config.yaml
arch: "transformer"
model: "CTC audio transcriber"
dataset: "melodies that start on their tonic, played by one synthesised instrument"
train_examples: 26041
gain_aug_db: 10
time_shift_ms: 100
n_mels: 64
hop_length: 160
input: "log_mel"
spec_augment: true
win_length: 512
tokenizer: "char"
vocab_size: 20
norm: "layernorm"
norm_position: "pre"
activation: "quick_gelu"
mlp_ratio: 4
head_dim: 48
fused_qkv: false
bias: "none"
qk_norm: false
parallel_block: false
dropout: 0.1
inner_norm: false
subsampling: 2
layers: 8
width: 192
positions: "learned"
init: "trunc_normal_002"
residual_init: "scaled_by_depth"
optimizer: "adamw"
lr: 0.0012
beta1: 0.9
beta2: 0.99
eps: 1e-06
steps: 8100
batch_size: 128
epochs: 39.8
lr_schedule: "cosine"
final_lr_fraction: 0.01
warmup_steps: 1620
weight_decay: 0.1
Rows from block 5 of a small CTC audio transcriber, named by matrix and row number. Rows with one number belong to one neuron. Each number is 128 + 24 x the weight over its row's rms, rounded and kept within 0 to 255. All counts start at 0. Numbers have three digits each.
After each neuron's rows are labels from the 100 clips, of 14976, where the neuron reaches its highest value: "loudest" is the band of the loudest frequency at the time of the peak. Only what is clearly more common there than usual is listed. The data: melodies that start on their tonic, played by one synthesised instrument. In brackets: how many of the 100.
# fc1: MLP up (model.blocks.5.mlp.fc1.weight, 768x192), inputs 0-191
# fc2: MLP down (model.blocks.5.mlp.fc2.weight, 192x768, transposed), outputs 0-191

fc1.36:165119147161134136136143143089126146130085144179117102108118113106121128087157130159135136147134071124143131080102130150149112155163135113114149138109115096120148150117139137143167114133132114149088188118141142155107131120091119106118119146129136105129142145152131120119137117115105160146104172123104110098118086139126111140168151121118104132119125110147127131166118141108066137076108155110107127109131136120188089108135146113131146175146121116150154138110188096129126165141150160179133126141100146057097129111077090146161098133128128159112135147122120159119091115167148130081
fc2.36:168086114133134130150069135150137144129110112129130116141153141166154131127079140097104153136108148128162102128153110102092121141155116152131164117084142132164177115136120143107114109097127153102136150139094131114107132135162092165131140110107149176173115052140130138118122126128159113114135140132134139117122103161110095155097137116154151132107093117129130151143132072117118139079127135112168133118118110103129159121140118131155136141044140121138143107144202074155122109153156103164142159092145113167097109133128111186137122134123134139119145114100131097119128141125100131103
loudest: 500 to 1000 Hz (66)

fc1.356:091147135150119115104132117112095094088149138145164081096146128106135117125123126152142105130115130144063109130150087136100148111107139104144114110150091107102106138123148117126099151133143121121113063149142101143137100135128115073101137136164122127148115146082082104177156170149149100135159144127117141173142131115107170148110150123151126114135136138134135163089155178114136157119124135148128100123101122130118066100114094118104117160166130166112129132159094128140141109085146103136118124169135135092136177077137154121102136159130129125178086146121152169118167119114121138148
fc2.356:158113102128132142092146161175123120143132129082109127180111161166127131125096128130121139114167109142167135146117136120126098102153091144107179162126109174149137129116136171085170158118108149130100126125132132115093115129085126097114143149104127139160124106118154134165108112093154192121127133084163162091153103102106115114135090123132140091113109119070135145112149132106119116115153121136175140088142155110127130100132129095154150168109110164143154103114135164127080109178179148132153118107116124151143079158128139133161125128136134152127125116124076112099133119128156138135
loudest: 1000 to 2000 Hz (48)

fc1.451:148184157137102143135143099125140144150146115113152130139142117132128153128122130114139138116121109139093151141159119129104152131113141119149092115157110128113136128127107175167154163104107134079138131105134120159121094158151153143129085156135122126149124098105112089152130162092158103118116116120086123146105093103105152113109145117178130136162104132162191183144118160073142146142090136141152083123107125138128108119135166141157107122107172118146159134143109115167115150064139103168116138159124082120148137124133096112129126082100125154146156090100171126154109090108131094083
fc2.451:104088117127161122102128157146165095140093152152122109145122142153144106115133138167161124115121181123157101102117144165131079100143082107112182132113126111133114124096166133125157141135125117154113133128133140125137144119110112112092141112156118158114121136114126146122107130121100167126128163120126118085144148129116122150153144123084135100127150105097075082134114109121126126142175114125113177113133113113129143105160109084119172087123090130102120134103150142108123122193143162125131124094127157129147104144097138108111134184156131130090113178155100155073155158095137163186
loudest: 250 to 500 Hz (75)

fc1.448:136132101137128105162093132119131144121122111122143090126145106119088135105146147142127113141119084131116138064135137083084196144147118137112137088104156123139115154159100085153116097149179144156056132097115126128119137092137095142124140131097145131150114138098117108105142137113154136133142156088149133149123136121129116128095093123119109133175110131164107132110120140161131159125090120151116129135111137133125107044134141114128114122118170131100167130108131136193160128120163145132141103149158125071132123095157148114152121128119115122159128133148147139094118134042132103127
fc2.448:101134117112106134106123178119044086081125164161107133117123121126136119117141152109137129124163138111106129117142123132123109117127139100104123123123127108159120119086185159110133173160150120096144131193131148140160119151112134101153146122157178103168099110098114103126131149102116143140090090162110139131134102158152109191121153158097135097102120149146128127132123152142149069143115165124133131141101125133112147179117094113162121156148123135138111139119171111110080142135116113149110163120071122129118111159070100108129146118117146137112140137109113137110136139169176132124
loudest: 500 to 1000 Hz (51)

fc1.708:103107160113134153141122120118141151143113077156111113145112157066105136152156144123123117115143113150152163093102152124087169153125139151132120109132119224137121144144116113149160071121119127166128150111128118155127122091123099136134141103144122123137150135071165134119148101111169168135089192102144123167131153127140094113140159145100132131124132142147148095114125124111144174164143137101084115148098137157165124123133144141126100112107134084101098144105112107129114163121131158154140091103114095125152130133143148111166102087124138116120090128144148133158143092144109131072
fc2.708:094117121132130148117084152110088116122139139129143177093155092169106111132163141131135124133132148131147042139161119112083117127104133163114149108150134137158108108106138117125123135143137157113136124147123130136119106131172110166155145088094148161152142086180148145075133125137133082157109100148124160124088124165146119133080139143089116100138105135099114123174102101178138118104115116121133122132100118152104136155126135122067116130150146177148104156115147162139108107150165119160137148136094133144100099133078131097147127116084124161147140120089131129105107107117154126153
loudest: 500 to 1000 Hz (52)

fc1.175:158160094145148149136162108118096120110147130150153121130133134104152113139136137146151129141126137128097117175105118087153102149133136132183082150102097101132103133095146109174129092057111118137110127127121144104101127119093162127101082149154143101133122145142120095105125157123100108146134095123173128110190171130138144126136157149117122129135092133139174125048131164113077112113119126146139123130133126132166109109091134161138119142116128141106159117154169140120132103109133166098144122146165144120154147115119124067126173123137099126150145124171093146120097130101133120075
fc2.175:172116110118135131132131122149129144160119142128151129075103128144135122126116086110099139126145138132143098117122134116125103199142126137162131143140140085118122093099120119141119175141109150179098129146138103160131132127085103085126126138153125174145155143147133183136067162150128126134162137090140109128109116137141148127136158142082103140125143105110120129080135107072153129112153121104097120122166132148125123135134125151115151179137097136127131101134122166130112112081149130090107149093139156132161104134163155128130154115148128109165113117179071110054124106167145110088
loudest: 1000 to 2000 Hz (38)

fc1.80:102130106125131119119143134176083100130140142133116108133119134074082139109147068143170121160110125105102161092145161102134100155122139141111140150084125137163125105115159099180178099114142075141133137113195159124132125111113099114115135149139118070172124152134118129157124117105143170111158124132117117116122143094129106087168156131171112111124121103084148143119128150102121136133121127167117163134137114143141118153147137110118079140130080097138135128126177105136103155121141152114136128143090190114109149090186148119129101130095122134120130131162143153123097141141122141132
fc2.80:156135128125150135136142141136143160159113099090116149133079142121129129117118122146114147122102131135197121117121165110118095143127078166120156108129143141187146107132130155104149148120119172128096139087100086107120160137104124123093143125068148136140100103110163176136104136097161167102094145089171131104126102107104122121120114135160152132147122109135121096149157088148109124143162122134138166126127167109123121075160106089135125068110109090114132113112121163167153147136181099134121108070136128142130095126131132128145118137152132147135142139136124121105100126067135143170
loudest: 2000 to 4000 Hz (54)

fc1.540:096120138142127145081119136130093099089095149179135122075146108135128116146203159115130106150133084149134122111125130096110158172114120147134106113165151138117104134098126111121104116161150146136120145122079067138178143111123137136150158106132099133145167134129155113092119137166122153145118125131155148170104146150133153109169097171136129153142143145116126116084128120153125141100080128101113099136147137156105110120100124144111082197175130122119104135128079150151107133099148122162132109177105104086127115123159136094167123100106149119127142127145133145124147108114119112139
fc2.540:177111097132167152188172129086100146091136137151090140118147205106109120134121104133137157134103155108132098118136125126100133140159139152114165126076128147158136099103150156134136112129115097105135140163104128137130126109147098125110088105130127129163151133147112088161141134112132125142111122122098143096151136119138111159113134144110134111138135145117128124162126127139140103133137149099124113123103118153145152143199155149151122179115117126130111155154186108153098113140167130138095137117129116133078091139106093133095082098117107159085175131121137094086114119153145087080
loudest: 1000 to 2000 Hz (39)

fc1.347:135110093143126130120138101137106092114078120113113100085120140107128120141142131161100118152121056129135132095109121117146140145150150095133154121158142125117130135149082119152092101142163085156091125150118079137116118090122124109131091145160150128142151194107112134132139122081124122132137175126141132155112125129110156108128176146144146119117146117156106134111159149146145158130126116148110125141136150112152077072110114122068141153156166162081163118137112149136142173134118156107141110170153155039117158130153125137152111140135148121161112143143105137112142130130087141133
fc2.347:102127144137137119099148180129139131130159159104118149144136108147146159108145136116158124081168115133073142170158138153108138093079134137114163178098147162156105137117145191098144125128125162100155110130091124099142128147138190144142148128136134112110103072138117165155170143156104115123101090140102170125119116123115113159087108149109124114122116134100120150156111125115092075115136144142149140128089122117078117146140154119110122140128122148116136128089140145105163122153097147159122140110078097152141097115060129137136119129109100135092135122107121149157104145120139153168
loudest: 500 to 1000 Hz (52)

fc1.430:157205161125123137142162120123095117122137138109129154113100099089127146140138115127126146133136112108131126130148162120138129161099126109141133115156125129129145126107120161125184091107123092106134147117132118120133109149118174142145101113163135120136125136148124100128160112128139110116131141105106132150111123094149099087146094099175105119099090134213152144172121155103082112118114120132109122122127153127104137140117144135107080141150149169159157131131106111168118143073134121165120151144130104116112109121167118126143161099100165204112152084150125121145060091114117090127
fc2.430:100115121120106099117118112127184113137126083110139122140146133135188137134122159115148125093124109169118097117113091154134139104130127115140125093138147114141123162100141130146079169109134135079148095134150080114160129150142117108119129141138128180138135122088122148137120146109163134105131149137111140135143150130113168117043130147169166146164151149092150134104152127102137127142148092113159126165153140139123146106105128148183142123102146138123111127147133106120091107098101042132131119110146117172142114169123124106095120119141109077162126085104152125133186116127130126148
loudest: 250 to 500 Hz (82)

fc1.474:129113126151130140119124121104087111140097179148144098105128125116146083102189137128113116137143087106109163084108097118151150141148133103152099131166141118127096158124094094124101107130151088142120124093128107133174157119137108112147137131129109137123145142126139137104131139134074099128086156129139103158104103158124120139127112135114156202115144131135119119123142116153144198141083116121116111140139147163141099121097144130156099136190119142108131138155110150133107100089132157122118118184142093065165163095143144101162119120133150092101112113148139139161155089143102129112
fc2.474:084132127133145135135134149134150146144104137110109110131140141169135140154180138117157107153187088148115066143163121111083141120102158160130126145170101142141115155122129172100157158137130141126133121147124138147145096154123160106164159115153109105140147125144134157104133107156158130109114062150137167087077099135124116112099134121139150103148111132066093168157116111127122097150115133128122106139101108145112159123124151130107108153098144162139119112133114113104119099145120119159161117141074058169152100163112148136135102106088138089160125108120120107109116117111164133133
loudest: 500 to 1000 Hz (56)

fc1.442:103120155136133101120155148166105087120105145121111101116101119063093124098130066119143131139114147105088124112148162119138105164136118105122147134105127125136112101113171129146142097130147087128144149127191136142144102109095132093115152125175138083151116167148124117148155145120139164138177138135098100130128150067129116089169161128186129097117144115108138136114128157107112157130135122153119184145104131148146104152156131110079101140158074135124118144121163103128129171112130136125107141144085169113111150117163131129118122135123086155117153140163131161107104133134130161156
fc2.442:148157137119117136108116112184164163154116089096110134143099130114128138117123130137115130103129092144183115133116187129091113130131117164117136107170133145162149115125098137095153134122126160113127129085112124089134127165134147135091150126041116117151109091159149152105115106129171159079139137120159124084121101118106106150134094137178130136164143069146144119154157082139128144154157107142141159105117153121111124099140138113120106061112115093131122113140145164148129157108155079148140129073122129155117124123136132099120123133144157154121124137115153133104110133087141120152
loudest: 2000 to 4000 Hz (63)

fc1.82:158163141104115144156140087128119117129151125109127132130075130111110125139094099112136145136124091122113112155129132117132117131085142142137149124138140120108120114108095125164190093090130134066147146091125105142139176140116149140154088151138131130131143113160122074152118139135138126126162137108104115154105109067135128106132127097160119121126137124184185158155116148115043117100112128143140110128142165129134116139151150178117083143134129119171148142122108134169113138093128094153101176141133120149118096142135101148141143113084141186135153126154149116163077118136140115106
fc2.82:111080134115116111138145113116170125140114118133143123138145167145154147132095148098156145120079137155135098085132094162132129111145116086130167117070150133162128127057135129176099166105123121104133123166156100126176129094155088117106102145147103157144111133066114124135111154099131144121133182119088149117146160104109151132061128160123139147144132140114129141113111111091134147119165096130154142160135131122125155118140135136151159132102157118115124121136172111113098126137123143125130115095165141162144121152098129096084127132159112073131129113137146172108184129108126117140
loudest: 250 to 500 Hz (86)

fc1.107:114145148128121147094141158137087088146133120133119094157125111094116123117129092121135148133110108150137152118126159084136158145150118161122115119131125117166130092087146147148146100155117098093118159138134121143141108107121155070110161101156129078109117152134129163127097100140145156128147150136089088094115114124104112135188139147191133132136132126125140135112144132098122138113140095172116168118122115150084093118104159114106119135135037128134132170134161114129072154112145119146128103153080160110096155101116153119131127125148111152154134088133141156105076131142097161108
fc2.107:156100097170109119112146117165138120122096110094140104149154123101123124122120149145128137128119094162135132132112113138133138105138151149130112137148133111137149136174127144112078121111122105108101141149152108110120068144122135125070137137080112082125165182109136130119207139130173130122148125184132118085133126119106139139182116145150168104154144102087151125146167144138165130162123126114136118145107110150127119150123133137153126134139125108092109099166136098089157149087110072086142116122123135152133165127180116131152090100150091112100117122127134123114145136175075117114
loudest: 2000 to 4000 Hz (27)

fc1.351:085167107126157113109175096109141088149077127147139133112094110093123111151147095136140110147131113080120146144118125101173129170097124098147107135165087129099088103124117096149101124163124101132134147127152095159138091122139170122155110083151123105097171171126141116141125133146128098150114099123117099136154154109139186138110121168149105156109160182143138110103160156130121152188103105124132100136143136177159106119128118139122144103177127136119124121131107118129081113112154124124118141158113118105106155114180159118121139103160096133155111136166150132119158105131131116143
fc2.351:147136143136138153149116072127132140106125133178125117170111154080110107158107114128079140154111151127121126110116106087155150138166123165144117058148098084098136103151111079153114112143132069146093155108136117150118133112136080123106115119103105124121170175125148106102126099118141181145143126103163099149145163106146122102191152104119143141151148130123108100141156157144138144145122151103092114119162163157154136119127142165158114124102102112118093134148108108150117142114140127102127122150130126137107116145184136134121143126108161139122150140154145132098159098105110075096
loudest: 250 to 500 Hz (65)